config = dict(
    arch='squeezenet',
    targets=['count'],
    num_classes=6,
    activation='prelu',
    orthogonalizer='newton_schulz_5',
    adamw_weight_decay_other_params=0.05,
)
Rows from block 7 of a small image classifier, named by matrix and row number. Rows with one number belong to one channel. Each number is 128 + 24 x the weight over its row's rms, rounded and kept within 0 to 255. All counts start at 0.
After each channel's rows are labels from the 100 images, of 14976, where the channel reaches its highest value: "strongest on" is what is common among them. Only what is clearly more common there than usual is listed. The data: flat shapes of many kinds, plain or patterned, on busy backdrops. In brackets: how many of the 100, against the usual share in percent.
# sq0: squeeze pointwise conv (model.blocks.7.sq.0.weight, 60x240x1x1), inputs 0-119
# e10: expand pointwise conv (model.blocks.7.e1.0.weight, 120x60x1x1, transposed), outputs 0-119
# e30: expand 3x3 conv (model.blocks.7.e3.0.weight, 120x60x3x3, transposed, each kernel summed), outputs 0-119

sq0.47 [150 142 134  87 134 125  87 121  92 123 133  96 118 115 127 101 143 141  99 119 105 125 144 116 150 131 146 122 137 119 149 147 111 138 157 122 148 146 131 155 122 139 169 145 112 111 155 139 143 157 124 159 166 166 131 119 138 119 154 141 151 118 143 134 116 140 168 114 144 144 138 137 121 126 120 130 166 116 157 129 122 109 155 106 116 129 136 110 118 107  99 107 109 124 126 107 126 149 127 129 137 116 122 136 114 166 130 131 119 142 114 151 128 160 133 138 122 104 136 151]
e10.47 [143 115 147 100 114 137 111 128 117 132 169  86 100 109 126 122 101  93 121  94 127 122 147 177 135 120 163 110 120 100  90 113 122 134 108 137 163 135 164 154  87  97 129 125  93 117 116 128 199 148 111 166 150 137 103 122 128  90 100 108 130 139 167 151 116 129 134 120 120 156 144 117 127 122 152 164 114 119  95 141 138 146 108  99 119 142 104 148 129 185 130 139 111 161 147 155 112 167 111 176 119 135 112 185  84 123 153 114  99 120 120 113 131 172  95 136 161 116 102 122]
e30.47 [137 132 130 144  82 150 122 162 150 123 129 172 120 130 120 152 149 120 122 134  94 135 143 140 166 128 132 129  88  65 120 141 157 110 146 147 110 107 146 104 130 117 161 146 103 114 136 152 126 132 108 130 172  86 122 153  97 150 151  89 121 129 148 151 154 135 102 146  70 116 121  66 132 178 122 158 124 126 135 101 127  97  67 115  64 143 107 137 132 105 160 129  93 113 128 124 106 162  97 134 140 141  96 132 119 146 109 163 134 142 136 120 147 140 120 113 156  89 107 108]
strongest on: ring (75 vs 14.1); largest shape: ring (51 vs 6.3); frame (33 vs 13.8)

sq0.0 [145 132 137 153 109 150 112 134 124 138 120 123 117 142 124 132 110 139 117 111 135 100 113 115 146 117  87 138 120 136 128 135 125 129  97  95 105 108 119 133 125 101  89 139 108 119 139 168 153 182 130 150 134 130 145 140 126 118 122 131 105 148 145 127 122 133 172 131 142 120 143 116 128 145 153 111 122 124 110 135 125 141 148 123 134 134 128  92 138 140 118 128 114 124 134 134 135 137 117 131 143 145 144 127 149 117 123 134 150 144 158 144 154 122 128 130 181 132 113 131]
e10.0 [115 128 156 136 106 149 133 124 123  83 101 141 166 149 102 107 150 128 113 153 146 112  93 148 149  90 123 144 144 127 128  81  90  64 105 122 105 123 116  99 110 122 116 117 129 133 105  84  95  96 136  97 152 126 151 129 119  98 160 134 141  94 176  91 155 132 146 116 103 110 118 114 131 128 153  76 129 133 137 106 125 142 138 120  97  92  87 145 117 104 102 147 152 105 116 122  86  90 126 133 116 127  94 149 121 145 142 142 151  82 105 111  63 169 135 130 119 107  90 128]
e30.0 [119 103  87 147  64 136 105 118 120 105 126 196 121 129 138 147  98 154 184 103 115 144  86 116 151 122 162 120 117 109 145 123 101 121 122 156 109 144 144 155 153 117 126 125 141 160 139 145 117 112  99 141 109 134 128 108 108 167 113 126  97  99 129  79  89 113 129 140  89 110 115 103  73 105 104 152 136  86 133 135 106  92 110 152 104 140 117 128 132 113 124 141  88 148 150 118 121 123 126 142 117 148 134 112 138 152 167 172 141 127 149 117 116 117 165  88 111 158  80 162]
strongest on: ring (66 vs 14.1); largest shape: ring (54 vs 6.3)

sq0.34 [134 112 133 135 149 152 137  95 139 106 136 102 138 147 130 115 129 149 156 125 147 123 117 133 150 143 105 129 133 151 106 139 115 129 165  96 110 116 135 121 136 125  74 124 115 132 136 151 127 140 127 126 135 140 121 116 112 119 117 121 149 117 111 142 140 114 130 121 152 126 101 125 108 107 106 147  94 127 146 153 116 118 141 123 158 139 154 160 133 123 165 141 112 134 126 120 161  87 113 127 104 112 114 142 117 156 137 118 166 144 119 125 135 139  96 120 142 146 107 116]
e10.34 [136 133 122 115 101 156  82  90 132 102  86 119 141 126 141 112 109 116 147 141 175 138  90 141  98 151 105 105 115 143 107 137  99 106 116  91 126 132 113 143 143 133 113 112 140 107 135 140 101  96 167 161 169  82  64 128 156 123 120 129 147 109 162 168 127 169 170 153 102 140 138 110 132 129 162  78  99 160 119 116 127 111 140 120 155 143 122 171  88 139 123 138 142 123 128 135 124 116 134 137 128  98 165 157 137 146  83  90 128  67 128 118 108 139 128 109 121 170 106 135]
e30.34 [135 108 157 136 114 149 113 124 149 136 133 161 148 111 154  94  96 131 126 118 155 110 150 164 132 129 165 153 135 120 191 125 115 137 135 119 147 152 139 179 169 137 122 102 166 125 110 101 122 172 152 142 142 145 109 122 108 106 161 150  93 113  98 138 122 142 146  76  82 128 117 125  98 130  96 136  99 138 115 142 128 119 102 102  96 101 168 163  87 109  99 164 103 129 142 146 142 186 135 135  95 131 119 163 123 163 134 120 132 130 165 171 135 177 124 124 143 131 140 168]
strongest on: count: one (50 vs 20.4); bar (35 vs 13.9); largest shape: bar (26 vs 2.5)

sq0.30 [116 162 147 108 154 144 157 123 112 136 141 133 112 127  97 133 141  93 122 111 120 155 101 110 131 101 104 115 119 127 135 134 112 150 145 103 116 121 116 135 137 124 140 147 126 121 134 151  92 117 141 153 147 138 123  93 125 137 118 140 127 113 156 157 118 125 122 137 107 132 133 112 160 139 160 127 114 100 173 105  93 104 126 132 103 139 133 120 118 123 122 137 128 130 135  79 112 149 130 129 100 140 151 151 130 123 124 134 103 115 149 119  99 104 119 140  85 150 110 113]
e10.30 [129 131 164  79 127 166 141 109  77 165 152 119 125  91 123 144 124 131 110 128 162 110 106 129 133 112  96 155 133 123 105 170 174 166 118 126 137 163 160 104 147 153 114 108 121 135 132 117 150 142 100 133 172 145 145 107 109 118 129 131 153 134 147 144 116 123 109 138 146 130 125 127 138 178 123 132 112 135  72 119 181 101 155  93  81 139 119 142 139 130  80 170 116 130 173 146  97 135  85  93  88 128 104 127 126 135  92  96 105 121 107 135 110 177 120 101 144 148 133 131]
e30.30 [130 135 164 132  79 131  91 171 126  68 138 126 120 111 157 134 116 153 101 151 101 151 156 115 159 119 137 107 109 166 151 112 104 127 144 126 136  78 109 117 146 119 120 135 118 102 127  96 130 119 136 143 121 147 137 169 127 124 139 167 128 136 121  92 111 146  76 116 122 126 106 144 125 135 118 110 113 116 134 121 118 152  97 127 161 105 162 160  99  90 113 164 130 194 131 154 117 168 159 124 123  97 143 147 152 141 147 139 106 113 122 187 132 124 125  70 144 137 110 190]
strongest on: ring (58 vs 14.1); largest shape: ring (43 vs 6.3); crescent (32 vs 13.8)

sq0.42 [111 136 124 119 146 134 111 143 114 137 120 118 101 122  87  83 137 138 138 138 172 126 118 141 139 156 122 106 131 129 161 147 115  99 127 135 148 118 132 128 122 157 102 133 143 137 106 107 115  96 123 103 103  88  94 125 139 120 137 114 144 116 119 123 133  98 155 133 117 120 127 125 123 111 136 146 102 139 111 138 147 116 132 121 156 113 121 115 133 111 114 107 148 124 114 146 103 150 113 132 134 120 138 126 134 103 111 130 113 112 141 118 123 112 148 122  95 136 133 115]
e10.42 [ 81 140 137 121 105 159 122 127  71 126 100 169 142 155 112  98 122 131 119 130 169 110 172 143 136 168  98 121 115 141 134 106 131 105 141 116 113 144 151 120 139 161 114 148 133 137 128 114 153 107 128  89 102 162 146 175  91 124  69 125 135 125 105 175 107 132 143 149 146 123 128 158 127 102  70  79 100 175  92 152 133 158 134 119 158 114  93 142 135 158 133 148 105 115 144 128 118 134 109 121  90 117 110 154 126 139 120  97 111 127 118 133  94 100 131  87 178 135 114 112]
e30.42 [125 100 116 130 120 107 136 153 149 119 141 154  92 111 130 110 135 103  95 108  84 123 135 119 149 129 126 108 127 135 116  94 118  70 113 126  98 105 142 123 157 146 156  88  79  95 121 156 113  87 138 136  93 114 120 146 116  96 118 176 144 140 123 148 109  82 132 159 174 152 144 195 161 142 156 106 108 139 134 125 113 123 136  92 106 142  87 130 132  62 109 152 146 129 160  96 191 117 138 117 116 106 107 153 138 118 134 114 146 103 156 130 150 121 152 116 131 118 107 147]
strongest on: ring (64 vs 14.1); largest shape: ring (53 vs 6.3); count: one (41 vs 20.4)

sq0.45 [141 132 133 136 137 110 122 136 106 136 143 153 127 143 135 110 160 170 124 118 130 126 106 116 158  94 123 120 132 141 100 130 113 131 133 125 131 146 135 114 130 133 101 169  98 129 133 123 128 132 136 135 120 165 132 104 157 121 115 129 113 147 128 126 128 126 150 131  96 124 126 121 142 121 130  93 141 112 125 108 105 161 141 134 109 154 133  98 136 122 118 127 103 129  99 105  89  83 141 123 165 142 140 114 137 119 105 157 119 146 133 101 123 117 132 104 123 140 141 150]
e10.45 [135 122 129 103 170 129 102 106 126 165 154 170 133 140 120 123 117 124 107 107 131 143 129 141 145 117 119 154 145 118 109  77  81 126 134 146 104 139 130 121 115  98 100  91 125 172 156 143 137 107 154  81 120 148 125 156 111 175 105 122 155 124 163 193 118 183 144 149 152 133 122 196 142 154 136 114 112  91 147  97 129 134 119 102 114 110 108 111  81 112 120 113 107 127 161 109 117 166 132 114 124 114 119 113 141 141  94 153 102  98 116 152 167 137 113 113  85  97 139 106]
e30.45 [152 159 108 137 150 142 153  86 134 131 139 171 152 133 129 148 138 113 150  80 167 130 105 124 173 104 127 127 113 102 153 112 120 140 100 153 137 128 114 160 136 108 165 157 121 109 156 139  86  91 145 130 139  57 110 140 124  98 120 150 109 110 121 103 125 118 123 126  86 126 138 116 118  88 132 115  82 135 157 163 122  91 101 158 138 143 149 159  78 144 127 122 104 115  96 117 139 139 164 120 143 123 119 136 113 157 158 152 132 164 143 181 157 128 123 106 171 139 154  84]
strongest on: ring (34 vs 14.1); frame (31 vs 13.8); largest shape: ring (30 vs 6.3)

sq0.35 [128 110 151 112 130 121 144 114 138 122 148 142 134 136 146 130 147 158 139 109 156 151 116 154 117 113 130 111 155 119 147 146 114 116 166 123 123 118 138 151 154 179 135 152 159 156 128 155 130 123 107 155 122 113 109 120 149 119 167 154 123 140 130 120 134 100 125 133  94 124 116 132 118 121 152 153 117 105 125 115 104 178 143 137 109 143 150 129 117 122 130 142 130 114 129 153 141 127 120 157 136 148 135 151 112 137 134 136 134 139 126 128 134 129 146 132 134 112 162 119]
e10.35 [102 141 154 113 118 118 116  84 104 158  85 172 133 105 111 128 107  87 134 117 129 169 120 116 126 112 131 109 116 140 100 140 103 171 101  85 135 145 138  80 101 153 138 144 155 114 121 103 141 109 162 105 161 127 129 125 105 139  93  96 110 106 124 153 131 140 140 118  53  77  79 103 137 128 106 119  91 113  84 126 117 120 107 119 102 127 129 123 140 110 134 130 113  83 115 124 110 114 167 147 143 131  94 151 120 163 123 135  97 122  86 129  98 148  95 127  78 150 116 113]
e30.35 [150 146  87 157 118 129 126 103 128 150 140 120 135 120 163 160 107 170 149 118 139 103 127  97 121 157  97 150 121 136 145 126 142 130 163 110 161 113 146 167 127 168  92 128 134 118 107 131 134 105 119  91 127 174 131 115 128 114 106 108 176  95 131 129 143 100 117 118 120 132 140 103 103 126 132  76  76  96 171 151 158 116 143 170 159 117 148 150 134 145 136 127 104 148 141  81 100 148 101 113 148 143 158 112 189 100 118 105 153 168 145 142 145 135  69 102 142 154 128 115]
strongest on: count: one (45 vs 20.4)

sq0.37 [119 121 131 104 134 127 142 122 116 129 185 124 118 115 135 125 150 126 141 151 159 117 135 121 155 125 142 116 156 137 144 143 148 108 150 120 128  94 112 102 144 120 125 126 141 120 105 130 154 124 108 151 156 135  92 119 141  94 114 115 112 141 116  86 140 121 155 126 128 147  87 135 143 113 122 146 167 108 142 127 143 142 123 118 144 168 131  93 126 123 125 118 126 131 101 152 120 114 134 122 131 139 146 112 146 124 127 150 104 116 162 146 115 140 156 148 118 114 109 110]
e10.37 [106 113 131 109  90 132 112 152 127 165 109 151 130 132 131 130 137 133  76 106 140  89 124 105 152  86 130 110 143  97 120 137 103 156 132 101 108 108 158 143 115 170 105 113 121 113 106 108  81 137 119 130 156 107 119 143 137 194 141 129 138  96 122 137  96  57  87  78  85 141 117  95 133 102 119 121 156  68 117 124 151 144 147 135 154 107 101 132 104 158 120 123 143 123 111 150 149 131 128 147  99 167  84 149 145 145 148 120  96 178 152 148 120 123 132 110 135 126 130 138]
e30.37 [154 135  85 140  92  93 153 124 175 159 111 164 150 143 149 115  73  99 148 128 118 143 145 139 111 132 101 171 135 163 169 134  90 132 136 135 104 151 109 109 108 190 138 132 143 113 106 145 156 114 142 106 136 123 103 137 119 160 120 136 119 110 111 136 141 114 118 148 143 124 134 142 175 142 152 115 127 135 170 144 172 172 126 101  83 117 126  89 115 109 153  91  83 122 153 135 143 108 112 102 116 145 119 109 162 132  84  83 138 147 124 169 138 111 102 136 110 149 111  99]
strongest on: count: one (49 vs 20.4)